From a checkpoint of a small image embedding model: width 128, 16.9 epochs.
Rows from block 9 of a small image embedding model, named by matrix and row number. Rows with one number belong to one neuron. Each number is 50 + 10 x the weight over its row's rms, rounded and kept within 0 to 99. All counts start at 0.
After each neuron's rows are labels from the 100 images, of 14848, where the neuron reaches its highest value: "strongest on" is what is common among them. Only what is clearly more common there than usual is listed. The data: views of escape-time and Newton fractals. In brackets: how many of the 100.
# fc1: MLP up (model.blocks.9.mlp.fc1.weight, 256x128), inputs 0-63
# fc2: MLP down (model.blocks.9.mlp.fc2.weight, 128x256, transposed), outputs 0-63

fc1.236:62 59 59 58 49 41 54 54 51 43 52 43 45 60 46 46 72 38 39 44 58 42 30 61 62 60 56 53 47 46 45 32 59 41 37 50 58 63 62 36 52 57 58 64 51 37 50 31 62 48 50 43 60 57 54 54 40 61 44 46 43 59 69 44
fc2.236:62 43 64 72 59 48 40 42 40 55 64 68 51 52 30 57 51 51 41 31 66 47 46 47 61 60 47 38 48 45 52 40 60 48 46 36 45 52 63 31 40 60 46 56 40 47 56 33 45 56 61 50 29 45 65 48 54 68 62 47 43 63 52 39
strongest on: burning ship (65); sine Julia set (31)

fc1.81:52 58 56 51 57 32 35 37 59 51 31 64 33 59 61 38 41 47 49 40 50 32 45 31 48 52 47 42 41 56 50 44 54 43 48 42 33 61 55 47 45 56 44 50 53 45 62 62 56 58 31 49 67 49 36 50 54 49 51 46 62 55 57 75
fc2.81:48 61 67 61 59 27 47 52 48 60 62 39 34 49 40 29 51 40 37 52 53 56 54 46 51 28 52 51 47 38 50 40 42 62 64 47 38 50 54 54 64 58 48 50 55 63 55 47 50 55 56 43 58 59 45 49 59 53 56 45 71 45 49 42
strongest on: tricorn (99)

fc1.173:53 51 33 46 46 45 45 42 49 40 35 40 43 40 32 53 36 35 39 35 51 48 38 41 57 46 57 60 38 39 45 57 60 58 40 43 54 56 44 46 54 27 43 56 51 49 45 43 42 61 55 50 48 32 50 49 65 40 47 54 48 47 43 45
fc2.173:54 49 40 49 56 63 79 42 54 43 64 44 33 54 54 33 49 35 49 63 44 69 66 58 73 63 55 43 41 59 54 58 66 54 45 62 56 49 55 57 57 65 60 52 57 44 51 29 59 47 44 52 53 59 54 37 46 54 56 47 52 52 44 51
strongest on: quartic Julia set (84)

fc1.94:55 58 66 77 58 55 50 64 73 59 60 53 57 68 56 44 52 54 51 50 46 47 49 66 52 44 59 35 48 30 43 49 45 65 55 45 76 56 48 53 50 50 41 42 63 44 57 58 41 31 37 57 50 50 48 67 60 56 44 51 44 52 39 58
fc2.94:61 45 52 41 40 44 49 51 50 58 44 48 62 60 52 58 53 49 40 62 59 54 65 59 39 22 57 44 49 52 46 52 48 55 59 72 69 51 59 61 60 52 28 53 29 68 40 46 44 50 47 53 63 38 54 53 56 49 56 56 44 50 46 44
strongest on: exponential Julia set (36)

fc1.158:33 38 39 44 58 53 45 47 40 50 41 56 41 68 56 57 66 62 53 59 40 53 61 40 59 48 38 45 44 34 37 43 38 49 57 53 53 54 61 33 50 52 55 47 53 34 61 57 53 49 45 61 42 49 57 42 49 59 54 46 44 52 47 62
fc2.158:55 66 52 69 58 75 50 55 34 48 65 55 38 34 52 41 50 58 60 67 54 51 56 44 54 48 43 50 49 52 26 68 58 62 48 51 71 46 49 40 44 57 42 62 47 71 45 45 47 46 45 57 43 58 49 51 49 41 56 49 56 47 39 46
strongest on: Newton basins of five roots (78)

fc1.43:68 52 50 57 45 39 59 76 50 32 57 51 62 46 45 63 51 56 61 35 42 54 61 50 43 46 54 52 59 43 48 35 50 61 42 49 49 58 58 53 39 56 47 45 63 56 59 53 50 53 35 48 57 44 52 55 41 39 35 41 52 36 30 68
fc2.43:45 46 59 57 59 45 52 47 54 45 58 54 64 40 58 43 53 57 52 57 54 53 44 54 69 53 50 29 38 68 52 54 47 65 46 38 68 64 40 45 72 41 55 58 46 54 43 40 60 57 47 37 40 48 51 59 53 44 75 51 57 42 48 57
strongest on: grey (35); Newton basins of three roots (28)

fc1.207:50 53 55 50 50 44 62 64 55 58 49 68 55 60 46 54 53 48 75 40 56 66 50 40 42 53 57 54 62 57 38 62 42 54 51 47 42 47 43 28 67 31 55 52 51 37 59 51 47 49 32 57 60 39 60 54 44 42 48 49 60 62 68 31
fc2.207:48 63 62 60 47 31 57 41 48 54 50 60 37 40 26 62 58 54 72 51 55 50 62 36 44 48 54 48 59 63 67 46 51 52 55 63 49 45 48 42 38 51 49 37 48 43 46 68 35 47 55 51 42 48 59 35 63 37 36 62 50 58 65 48
strongest on: burning ship (51); Mandelbrot set (46)

fc1.245:59 55 45 36 63 57 71 51 67 46 32 59 50 29 73 55 66 51 45 65 55 53 61 48 39 57 41 40 38 45 72 61 49 60 47 47 47 44 56 53 49 37 43 41 58 61 52 46 42 48 53 46 40 47 45 61 49 54 46 72 48 57 59 38
fc2.245:55 74 58 39 64 34 35 64 40 58 54 49 53 57 55 37 39 44 35 65 48 50 42 42 56 58 46 41 48 40 19 50 40 57 52 65 63 57 34 47 68 56 53 54 37 54 67 61 42 55 57 45 48 28 58 40 60 38 43 44 46 43 56 39
strongest on: grey (41); cubic Julia set (39); Newton basins of five roots (32)

fc1.121:49 52 63 45 40 59 32 49 70 37 71 53 50 67 47 48 52 58 47 49 67 49 55 44 62 63 49 53 51 55 51 55 45 56 53 55 54 45 60 44 50 46 32 47 61 59 48 39 54 45 49 37 53 42 65 46 54 37 59 39 57 45 52 63
fc2.121:60 51 40 47 45 36 53 50 47 56 40 57 64 41 47 52 38 40 51 31 44 44 39 48 30 44 47 51 53 38 40 57 67 40 46 44 50 58 37 50 70 58 52 35 71 66 51 61 70 57 44 54 58 43 45 36 54 47 52 51 59 35 50 25
strongest on: tricorn (44)

fc1.130:47 49 64 64 51 57 50 42 41 55 55 54 35 43 57 37 58 56 57 35 65 54 35 64 49 43 47 56 51 53 52 54 41 46 40 49 61 51 47 53 43 36 55 28 62 38 33 41 51 56 40 57 52 47 75 60 50 50 47 62 75 57 66 31
fc2.130:61 42 49 38 54 68 52 44 45 46 47 44 59 69 43 45 30 42 42 51 67 63 43 52 47 56 61 29 58 44 47 56 45 58 61 39 39 61 46 58 60 51 47 43 54 47 65 46 45 57 29 32 66 69 46 45 45 57 50 43 60 49 60 40
strongest on: Newton basins of five roots (77)

fc1.15:46 64 32 49 64 58 42 49 56 52 55 36 50 52 54 44 35 47 52 51 40 48 49 55 49 83 55 57 57 35 45 70 63 51 54 48 68 56 37 48 54 46 43 58 58 46 38 65 45 37 30 46 43 54 59 55 41 51 56 44 47 47 45 54
fc2.15:57 63 50 50 41 25 67 51 44 61 43 53 46 48 47 40 62 52 39 59 57 57 59 50 64 51 60 50 44 65 48 37 44 37 40 37 49 54 49 47 43 42 41 43 48 50 42 63 46 60 55 50 40 68 63 48 69 43 62 52 22 44 47 44
strongest on: Newton basins of three roots (27)

fc1.53:64 51 61 66 38 52 47 53 60 42 49 50 66 59 33 50 64 64 48 45 50 27 31 49 47 44 36 50 49 67 58 47 49 48 58 59 43 55 49 53 43 33 53 64 48 68 47 34 51 51 44 41 49 67 51 43 42 49 40 32 32 39 22 34
fc2.53:20 46 50 63 53 55 61 60 42 50 49 58 36 43 55 53 57 62 46 42 48 60 33 48 37 49 50 64 44 39 65 45 57 49 51 42 49 48 42 41 40 49 51 45 54 62 54 55 50 53 59 55 70 44 49 65 44 46 61 59 54 60 30 53
strongest on: Julia set (52); cubic Julia set (33)

fc1.193:47 54 32 33 52 48 33 44 49 47 54 47 37 56 54 50 54 46 53 43 40 47 30 67 34 48 55 50 56 37 64 41 60 61 54 56 64 48 50 44 49 52 45 62 33 42 50 40 51 51 47 52 70 48 57 77 44 47 47 44 58 55 65 41
fc2.193:58 60 35 31 49 55 62 33 59 57 69 41 43 35 62 56 46 71 53 42 51 59 54 52 32 49 50 41 39 75 46 54 79 58 63 54 39 61 44 62 56 59 57 48 55 50 51 49 53 59 40 39 63 50 42 66 55 63 44 49 48 73 27 58
strongest on: Newton basins of three roots (76)

fc1.75:57 33 49 73 55 57 46 45 42 59 54 59 49 40 60 44 54 65 54 53 41 56 43 43 48 40 42 49 40 37 66 38 37 67 37 56 41 56 73 40 67 59 37 48 58 37 41 62 63 51 36 62 33 50 64 72 56 43 49 47 56 52 66 68
fc2.75:55 49 43 34 56 51 46 47 43 48 37 48 55 69 45 54 56 37 42 40 60 54 67 49 40 58 60 49 59 51 56 45 60 49 54 45 59 56 38 46 34 55 58 64 38 48 69 49 35 55 41 66 57 45 58 35 44 46 22 57 61 62 70 44
strongest on: Newton basins of five roots (68); close-up (63)

fc1.93:53 56 51 36 55 42 37 60 61 58 61 56 47 63 70 66 57 51 53 54 56 33 53 57 46 53 49 41 47 47 48 31 61 36 75 39 40 39 62 45 41 54 60 39 49 36 51 61 45 54 60 56 61 53 77 44 43 48 31 63 50 58 43 60
fc2.93:38 46 55 55 39 64 46 49 43 52 50 34 54 45 51 52 45 36 40 47 62 22 44 57 40 53 68 41 41 48 62 33 42 47 24 57 60 50 55 50 40 50 52 34 39 46 27 54 48 59 60 65 59 44 54 46 35 44 36 48 46 43 60 73
strongest on: Mandelbrot set (37)

fc1.146:47 52 55 38 36 58 57 35 39 52 56 50 44 63 50 63 70 51 62 58 54 34 54 62 46 46 49 53 49 38 47 58 49 51 36 65 39 40 42 36 51 57 43 63 37 59 44 59 60 57 62 40 59 37 56 68 47 52 45 51 44 55 56 54
fc2.146:68 54 50 48 36 66 53 45 51 74 52 55 43 30 47 54 54 54 62 58 52 42 73 60 54 48 55 60 42 52 67 67 50 62 41 33 47 62 56 57 50 34 57 46 51 57 42 56 49 55 47 60 60 39 69 45 46 53 51 46 61 63 59 68
strongest on: close-up (52); quartic Julia set (31)

fc1.211:44 39 55 32 40 78 46 67 57 38 30 55 45 60 47 42 48 53 44 49 43 40 60 58 51 70 42 40 50 61 54 41 62 56 42 71 55 43 70 59 27 56 45 57 45 47 42 78 39 50 60 60 46 29 47 60 34 48 70 49 53 54 54 45
fc2.211:44 49 41 57 54 25 40 32 36 68 43 38 54 58 57 52 54 55 57 42 35 53 35 40 47 41 42 65 38 57 49 53 42 38 63 43 59 50 48 35 55 43 66 55 47 43 53 42 57 36 64 55 38 64 66 40 52 55 39 53 43 48 37 60
strongest on: sine Julia set (80)

fc1.29:45 66 61 62 50 48 68 43 66 39 48 44 72 57 57 35 54 51 45 33 60 42 47 58 37 60 36 37 70 39 42 40 49 55 37 47 62 61 65 55 41 55 60 33 57 50 52 69 62 29 51 64 56 38 46 58 41 57 43 44 50 28 46 36
fc2.29:56 77 55 56 60 46 36 60 46 49 38 61 47 25 47 35 56 57 62 53 55 57 49 38 55 74 49 48 50 25 51 63 36 47 52 49 45 48 41 56 54 40 47 56 32 29 63 42 48 52 40 55 39 66 45 50 64 43 50 46 48 43 37 42
strongest on: Newton basins of five roots (53); pastel (42)

fc1.79:45 46 51 67 46 35 74 39 57 36 60 33 52 50 49 72 73 58 49 43 43 52 40 56 69 40 45 59 35 43 47 56 54 43 36 52 47 25 51 53 56 49 55 49 62 42 72 60 45 40 48 54 60 46 51 68 54 45 45 54 30 54 39 50
fc2.79:36 36 40 47 34 42 53 41 49 47 51 52 60 58 66 49 50 63 54 47 58 61 55 70 51 45 64 54 47 36 33 41 58 59 45 56 36 52 60 62 27 38 52 48 32 56 50 41 48 45 58 48 52 60 58 55 65 46 49 54 63 49 54 52
strongest on: exponential Julia set (25)

fc1.165:35 42 47 71 53 46 65 56 29 43 16 53 58 41 58 69 50 51 50 38 56 60 61 58 51 51 54 52 41 46 39 49 36 77 46 38 59 44 48 44 53 48 56 44 44 53 58 51 36 20 63 66 47 51 44 40 46 58 66 68 47 70 49 52
fc2.165:47 38 62 33 50 60 45 46 50 48 47 62 58 47 46 52 58 57 59 44 58 41 46 79 34 58 48 54 53 39 40 29 38 39 35 40 37 53 71 41 60 46 52 41 61 50 57 50 62 45 43 41 49 48 53 40 45 40 21 68 48 62 50 41
strongest on: quartic Julia set (76)

fc1.182:59 51 35 50 63 69 40 47 70 63 45 45 47 54 55 48 39 54 59 55 45 54 68 42 52 62 70 61 47 63 45 40 51 44 40 54 56 56 45 54 55 45 63 65 53 59 59 32 27 55 56 61 54 39 58 32 46 54 54 45 64 44 35 70
fc2.182:51 60 38 47 62 55 53 48 67 49 66 42 50 65 56 44 41 46 56 48 66 45 51 56 61 60 55 37 59 51 71 48 41 60 60 33 53 63 37 72 57 59 48 32 50 44 58 55 46 60 43 37 47 53 42 51 64 38 42 27 52 55 55 34
strongest on: Newton basins of three roots (75); pastel (34)

fc1.216:39 52 51 39 24 52 39 39 61 52 59 49 43 40 42 46 32 62 58 52 68 28 47 54 53 51 59 60 55 50 45 51 48 48 44 41 67 60 44 51 58 47 31 52 42 65 54 32 59 51 52 53 67 61 43 62 72 44 53 55 36 33 46 51
fc2.216:49 44 56 50 57 60 61 49 52 49 51 45 52 61 51 44 52 45 55 53 54 59 71 43 62 27 38 52 46 36 61 47 45 49 55 46 50 33 44 61 44 48 41 56 44 46 68 53 38 46 49 53 44 38 49 39 49 44 60 41 55 53 48 45
strongest on: sine Julia set (82)

fc1.123:58 39 46 46 38 50 45 42 43 63 40 53 43 47 30 54 45 58 40 66 48 53 57 46 54 53 40 40 61 51 47 65 47 48 50 40 48 38 52 68 43 55 45 54 50 44 39 68 51 35 36 52 66 43 68 48 52 29 63 37 56 38 45 44
fc2.123:63 55 74 38 38 57 46 54 33 62 50 51 51 67 56 48 39 60 54 50 31 55 57 30 38 46 62 52 34 57 50 46 54 36 49 53 55 37 57 31 52 57 62 71 46 34 53 36 61 56 50 50 40 42 44 51 50 46 42 62 57 34 44 50
strongest on: sine Julia set (49); quartic Julia set (31)

fc1.35:51 71 54 46 48 57 59 23 46 60 44 40 47 47 43 34 51 41 55 48 45 59 52 48 48 48 42 52 59 71 42 40 56 40 43 43 61 61 64 45 43 34 43 32 38 51 67 50 47 50 42 56 53 51 66 49 58 52 40 53 55 48 62 43
fc2.35:52 51 47 64 50 42 34 44 61 47 42 46 49 57 51 63 61 57 36 50 51 60 63 43 61 39 54 52 26 61 31 31 55 57 39 43 45 35 43 61 60 52 56 65 58 44 39 35 52 49 43 60 49 49 63 58 52 51 46 46 54 58 48 56
strongest on: close-up (46); Newton basins of five roots (37)

fc1.224:60 47 56 60 40 45 55 62 42 49 57 55 63 59 42 54 57 52 48 46 58 36 55 65 52 59 55 58 54 44 39 53 51 44 37 55 40 48 46 31 46 50 52 53 63 54 63 57 52 68 49 50 45 41 55 44 66 65 52 13 57 35 62 63
fc2.224:59 37 50 26 46 48 47 63 43 50 67 62 38 32 62 37 52 66 41 61 47 53 57 63 48 40 39 53 55 55 63 58 55 59 25 26 46 54 52 53 55 58 55 57 35 62 54 45 55 67 49 37 45 57 50 43 58 56 46 56 75 37 58 57
strongest on: quartic Julia set (51)

fc1.16:56 47 59 56 55 50 38 52 61 32 57 37 41 35 58 53 56 45 47 42 40 50 43 42 40 67 36 36 50 50 59 70 61 62 57 55 55 64 55 50 46 50 39 40 55 46 37 62 54 39 34 44 46 54 63 58 38 41 45 59 55 55 57 49
fc2.16:63 55 66 43 47 57 52 50 52 44 69 48 54 66 45 47 55 45 52 56 46 39 49 48 60 45 61 34 33 59 50 39 53 36 48 65 58 68 52 45 49 47 54 49 43 47 56 48 36 55 64 46 55 71 42 37 47 54 63 66 51 46 43 50
strongest on: grey (34)

fc1.156:58 86 43 51 50 54 67 56 55 55 48 38 39 28 45 53 53 52 58 59 53 59 45 40 49 50 55 41 47 42 60 61 39 35 55 51 45 54 66 42 49 46 46 46 30 52 39 41 65 60 40 47 52 45 49 47 46 38 53 60 38 50 47 50
fc2.156:53 63 43 39 49 50 31 45 60 56 47 59 51 44 46 59 47 46 44 67 55 58 54 53 43 49 38 39 71 52 42 44 60 57 54 50 71 59 50 25 59 45 70 65 47 66 46 58 37 47 56 57 49 45 57 49 30 44 30 49 49 59 67 41
strongest on: grey (42); burning ship (28)

fc1.134:39 42 42 60 37 52 57 46 52 44 45 38 43 53 71 42 56 47 63 46 49 42 33 56 49 49 35 34 40 46 28 47 66 65 66 36 56 42 48 32 55 66 52 48 58 52 43 49 29 50 39 41 51 59 50 38 47 63 51 44 43 41 58 37
fc2.134:50 73 48 41 58 52 70 45 74 39 38 52 58 60 41 50 38 52 51 29 51 58 44 65 50 48 51 66 63 54 56 40 48 32 45 47 50 63 48 62 48 40 58 41 35 69 43 44 60 50 41 42 43 56 44 44 43 60 69 32 40 52 58 54
strongest on: burning ship (78)

fc1.169:47 52 54 58 62 69 65 66 51 47 47 48 48 35 58 45 43 57 47 70 55 48 58 49 49 64 54 57 35 26 41 58 60 41 38 49 25 43 66 34 47 50 61 43 40 48 49 49 51 67 42 29 67 49 42 46 31 44 43 42 49 59 52 39
fc2.169:30 53 42 58 45 33 54 40 54 50 44 45 53 54 58 57 63 54 57 62 49 62 31 41 37 62 48 61 60 50 54 61 62 44 57 69 54 52 57 76 52 51 43 61 44 53 53 57 65 58 42 57 38 47 63 50 42 50 72 59 59 40 63 41
strongest on: Mandelbrot set (98)

fc1.151:56 24 56 46 44 44 44 53 51 38 55 38 46 48 52 51 45 35 50 34 47 46 64 32 45 68 51 40 50 57 33 55 31 55 48 55 57 57 61 51 43 45 59 64 46 52 41 63 36 23 41 58 38 60 37 46 38 61 50 52 47 61 62 33
fc2.151:46 51 44 49 73 63 39 52 49 51 42 61 51 52 43 39 44 37 47 48 57 55 41 58 47 46 39 49 46 48 40 44 66 55 69 49 54 53 56 68 45 53 64 37 73 67 44 62 60 65 52 48 47 59 61 57 49 35 47 50 57 65 57 50
strongest on: Mandelbrot set (48)

fc1.170:68 64 50 44 47 45 41 57 35 41 54 45 38 53 62 70 48 55 34 69 58 37 46 60 53 35 56 48 60 53 55 49 49 31 53 49 46 40 45 36 49 44 60 34 53 47 34 44 49 51 31 51 52 49 45 34 51 36 56 65 56 44 64 44
fc2.170:65 55 71 44 40 52 44 50 58 45 61 52 54 57 48 55 35 42 43 67 38 54 49 50 46 61 68 51 53 47 60 48 61 63 47 55 49 53 52 37 51 48 56 47 54 70 44 44 50 35 56 52 58 61 37 65 60 39 33 71 71 58 50 45
strongest on: burning ship (74)

fc1.226:40 46 48 75 42 52 71 54 60 38 43 50 57 58 48 57 37 58 56 38 49 40 58 43 59 53 52 45 51 35 39 48 47 44 52 55 58 51 26 53 49 41 33 59 41 34 44 61 70 59 61 64 32 48 58 51 50 47 46 37 62 54 53 50
fc2.226:66 68 62 44 66 45 43 39 34 45 56 59 55 36 56 63 60 48 48 49 45 55 52 63 66 46 48 47 51 44 36 52 61 60 47 49 47 60 44 45 55 42 52 44 58 31 20 46 44 55 43 46 34 52 37 51 43 46 40 42 31 65 39 31
strongest on: exponential Julia set (43)

fc1.20:49 52 62 51 47 65 61 32 70 46 59 72 55 68 58 39 49 61 52 48 58 42 59 33 48 49 48 37 48 51 46 71 29 56 39 50 38 44 50 56 42 60 70 51 46 58 48 60 56 46 41 42 61 40 61 49 61 39 39 37 42 60 59 53
fc2.20:48 43 42 67 66 49 48 26 67 53 32 57 46 56 57 56 25 38 50 44 46 45 63 33 73 46 55 55 42 41 48 43 43 47 42 63 33 58 60 49 47 61 66 31 46 41 54 66 40 64 53 57 47 35 41 51 50 51 40 35 49 57 54 48
strongest on: Newton basins of three roots (61)

fc1.109:56 56 59 50 41 53 39 20 43 47 50 52 54 60 42 52 47 33 45 51 46 65 46 54 50 56 59 57 36 49 47 68 44 52 46 53 53 46 54 66 47 57 75 65 49 39 59 41 56 41 56 29 43 55 73 56 48 61 41 51 54 58 43 68
fc2.109:42 44 52 58 48 54 47 66 43 62 54 41 75 44 58 53 59 60 43 64 46 62 49 59 51 37 52 62 61 41 41 54 48 46 65 53 44 58 39 38 52 57 40 33 39 37 50 58 42 58 45 69 42 65 61 73 52 38 61 35 44 46 53 67
strongest on: Newton basins of three roots (69)

fc1.51:44 68 55 41 41 71 65 43 60 46 47 43 42 77 40 56 57 45 70 58 42 47 53 61 54 74 35 59 54 56 59 52 57 62 44 42 45 72 31 50 39 39 59 67 53 47 61 53 49 54 40 35 49 50 43 64 38 35 63 35 55 37 59 55
fc2.51:72 58 50 57 53 42 34 54 40 33 58 64 62 52 48 41 50 36 42 51 42 58 31 50 40 49 69 53 41 48 59 75 52 43 53 58 56 60 44 45 47 37 51 54 71 51 39 33 46 60 51 42 41 54 61 45 62 57 39 47 44 55 32 51
strongest on: grey (34); Julia set (26)

fc1.3:66 66 39 46 31 50 53 36 47 37 61 39 49 39 65 52 64 47 42 56 47 56 48 64 46 76 57 33 58 44 43 35 39 47 50 64 50 52 39 65 40 53 38 40 58 57 43 36 41 62 40 49 48 45 71 60 44 68 60 44 51 55 44 58
fc2.3:38 59 43 29 68 64 61 62 50 55 39 59 62 80 54 53 45 58 45 32 52 45 55 46 51 46 44 63 60 50 44 57 48 49 47 54 57 53 42 47 49 52 52 51 43 51 41 44 49 46 30 50 42 35 59 50 51 52 40 43 51 40 36 42
strongest on: burning ship (48)

fc1.89:40 31 51 47 44 39 60 59 55 39 53 33 53 44 67 44 37 70 49 49 61 47 45 41 52 50 66 43 41 52 42 24 54 53 45 50 65 66 42 59 41 39 54 55 61 63 58 58 51 57 41 65 45 48 43 55 48 43 41 31 69 73 49 45
fc2.89:50 56 49 42 47 45 54 43 53 50 60 46 62 53 55 65 38 53 43 59 56 40 45 58 72 62 48 54 45 41 39 50 59 64 44 53 67 52 45 65 70 20 42 49 45 48 42 43 55 30 45 42 53 62 38 67 50 52 46 57 27 50 34 56
strongest on: exponential Julia set (30); cubic Julia set (30)

fc1.141:48 57 48 23 51 54 49 52 44 45 30 55 51 47 54 65 38 55 37 47 65 31 53 41 64 43 56 34 53 61 49 57 39 50 39 42 51 45 35 21 58 75 46 72 58 46 69 51 58 48 34 41 48 52 52 44 65 51 42 53 33 42 51 37
fc2.141:31 52 39 60 67 31 52 74 41 47 58 40 48 48 61 65 52 61 53 43 64 66 46 59 53 45 55 55 39 45 59 31 66 57 46 39 47 32 48 60 56 53 49 67 51 46 64 41 60 60 52 58 49 57 31 45 52 51 46 41 36 59 35 44
strongest on: sine Julia set (84)

fc1.46:61 41 42 44 55 48 48 39 39 54 58 59 60 54 49 41 56 46 36 53 41 57 58 56 53 76 52 64 32 30 48 54 38 54 23 39 57 43 46 48 37 53 39 46 44 65 50 51 36 66 42 63 47 47 58 49 45 52 57 29 61 72 55 41
fc2.46:52 46 45 36 38 48 38 43 57 35 25 48 34 47 42 52 60 49 46 56 45 51 57 37 41 47 37 54 60 50 48 50 47 73 56 51 50 48 55 54 60 61 39 47 39 74 60 44 36 53 58 59 61 52 51 37 62 44 34 52 36 44 49 51
strongest on: quartic Julia set (54); Newton basins of three roots (28)

fc1.100:69 71 63 59 40 68 56 38 68 53 49 51 54 38 51 57 51 50 46 51 49 53 52 54 38 46 42 45 63 46 57 61 50 72 59 73 38 62 54 42 49 32 52 40 45 52 62 53 48 58 60 40 33 47 57 53 47 53 38 61 46 54 28 48
fc2.100:53 44 40 48 49 53 35 58 47 37 49 53 60 63 42 51 71 34 30 55 61 44 45 58 52 40 55 42 43 46 44 44 74 53 49 27 47 39 58 43 62 41 56 45 44 59 57 31 46 76 39 39 40 38 59 49 56 55 57 71 41 41 60 51
strongest on: quartic Julia set (52); cubic Julia set (48)

fc1.105:61 78 56 51 30 40 58 65 60 56 60 61 54 82 63 49 47 47 55 67 50 48 52 48 58 29 42 46 52 34 66 50 51 42 45 58 50 50 44 46 63 53 41 62 48 35 52 46 56 51 53 57 37 57 65 50 32 47 46 48 47 54 41 60
fc2.105:75 52 58 47 66 43 48 57 52 53 62 72 47 48 55 50 66 41 35 50 52 44 59 72 51 53 42 39 43 46 57 55 46 31 37 45 64 52 48 45 45 49 38 40 67 48 47 56 57 47 53 54 27 57 63 72 44 55 29 47 51 55 40 44
strongest on: burning ship (54); grey (42)

fc1.239:54 59 59 53 40 49 40 49 47 53 29 43 56 32 46 47 47 47 49 45 52 43 45 66 53 35 45 48 42 49 37 52 60 55 45 46 40 53 65 52 71 42 68 25 52 64 45 45 64 42 50 44 37 50 60 52 35 55 44 56 58 49 58 53
fc2.239:62 45 62 43 59 54 49 31 46 55 38 50 59 37 61 54 48 44 49 64 43 58 73 45 41 38 66 46 44 60 64 38 46 54 45 56 53 58 48 69 50 46 52 51 51 57 53 57 65 56 16 38 60 64 66 60 48 54 56 42 43 48 48 41
strongest on: Julia set (50); cubic Julia set (27)

fc1.153:39 46 42 32 59 45 41 41 38 56 51 53 56 38 53 20 54 70 64 54 55 57 48 48 30 56 57 46 64 48 63 47 47 43 67 51 52 43 39 50 47 38 45 47 42 48 55 53 59 41 50 44 51 48 54 39 57 59 50 64 66 39 44 60
fc2.153:41 49 49 36 46 45 23 44 51 41 55 50 58 64 61 39 33 48 54 29 49 42 50 57 65 30 63 48 61 75 50 65 46 52 49 55 52 53 44 59 46 57 66 54 49 57 47 46 46 55 24 50 43 50 44 58 42 34 43 37 50 70 55 59
strongest on: Newton basins of three roots (100)

fc1.55:64 54 47 70 36 49 75 55 49 53 48 41 57 33 66 57 52 49 78 60 43 53 46 50 47 46 56 54 43 41 54 26 42 61 43 65 45 60 38 72 56 53 63 59 44 46 33 47 54 42 53 63 52 39 63 37 49 49 47 56 40 50 71 50
fc2.55:64 32 47 66 61 46 54 45 46 50 68 53 42 51 40 69 50 56 50 42 69 50 62 45 54 59 51 54 63 29 44 45 61 56 29 50 54 60 59 44 46 68 46 53 31 44 59 39 57 50 54 66 37 43 35 49 61 51 38 52 64 55 64 47
strongest on: sine Julia set (52); pastel (32)

fc1.88:40 55 65 53 37 53 76 52 37 46 45 61 59 46 55 44 53 45 54 61 52 33 34 59 50 50 32 39 60 47 50 50 45 53 39 30 37 54 20 66 57 40 66 49 70 50 57 40 34 56 62 31 46 62 68 52 42 52 28 51 53 60 45 44
fc2.88:34 59 33 57 66 44 66 44 55 53 55 49 51 34 50 50 43 54 47 41 32 44 46 62 33 43 45 62 70 52 54 59 61 55 54 47 33 59 47 49 48 62 47 45 47 65 59 55 72 36 36 41 56 38 47 66 46 49 51 52 53 45 46 46
strongest on: Julia set (57)

fc1.197:56 49 39 50 62 42 42 28 47 55 49 43 50 48 42 57 32 51 60 37 29 55 47 55 60 44 66 52 28 37 63 41 55 44 35 39 52 51 42 48 51 41 46 34 62 45 60 67 53 40 33 25 60 51 46 63 57 61 43 64 47 40 50 30
fc2.197:44 50 46 37 62 49 47 39 64 43 55 42 38 29 46 37 51 58 42 42 63 58 49 57 58 54 50 48 51 32 53 39 51 67 59 53 50 64 48 30 50 71 50 50 52 45 37 41 46 42 67 31 66 42 47 56 61 49 42 52 58 45 58 52
strongest on: Newton basins of three roots (99)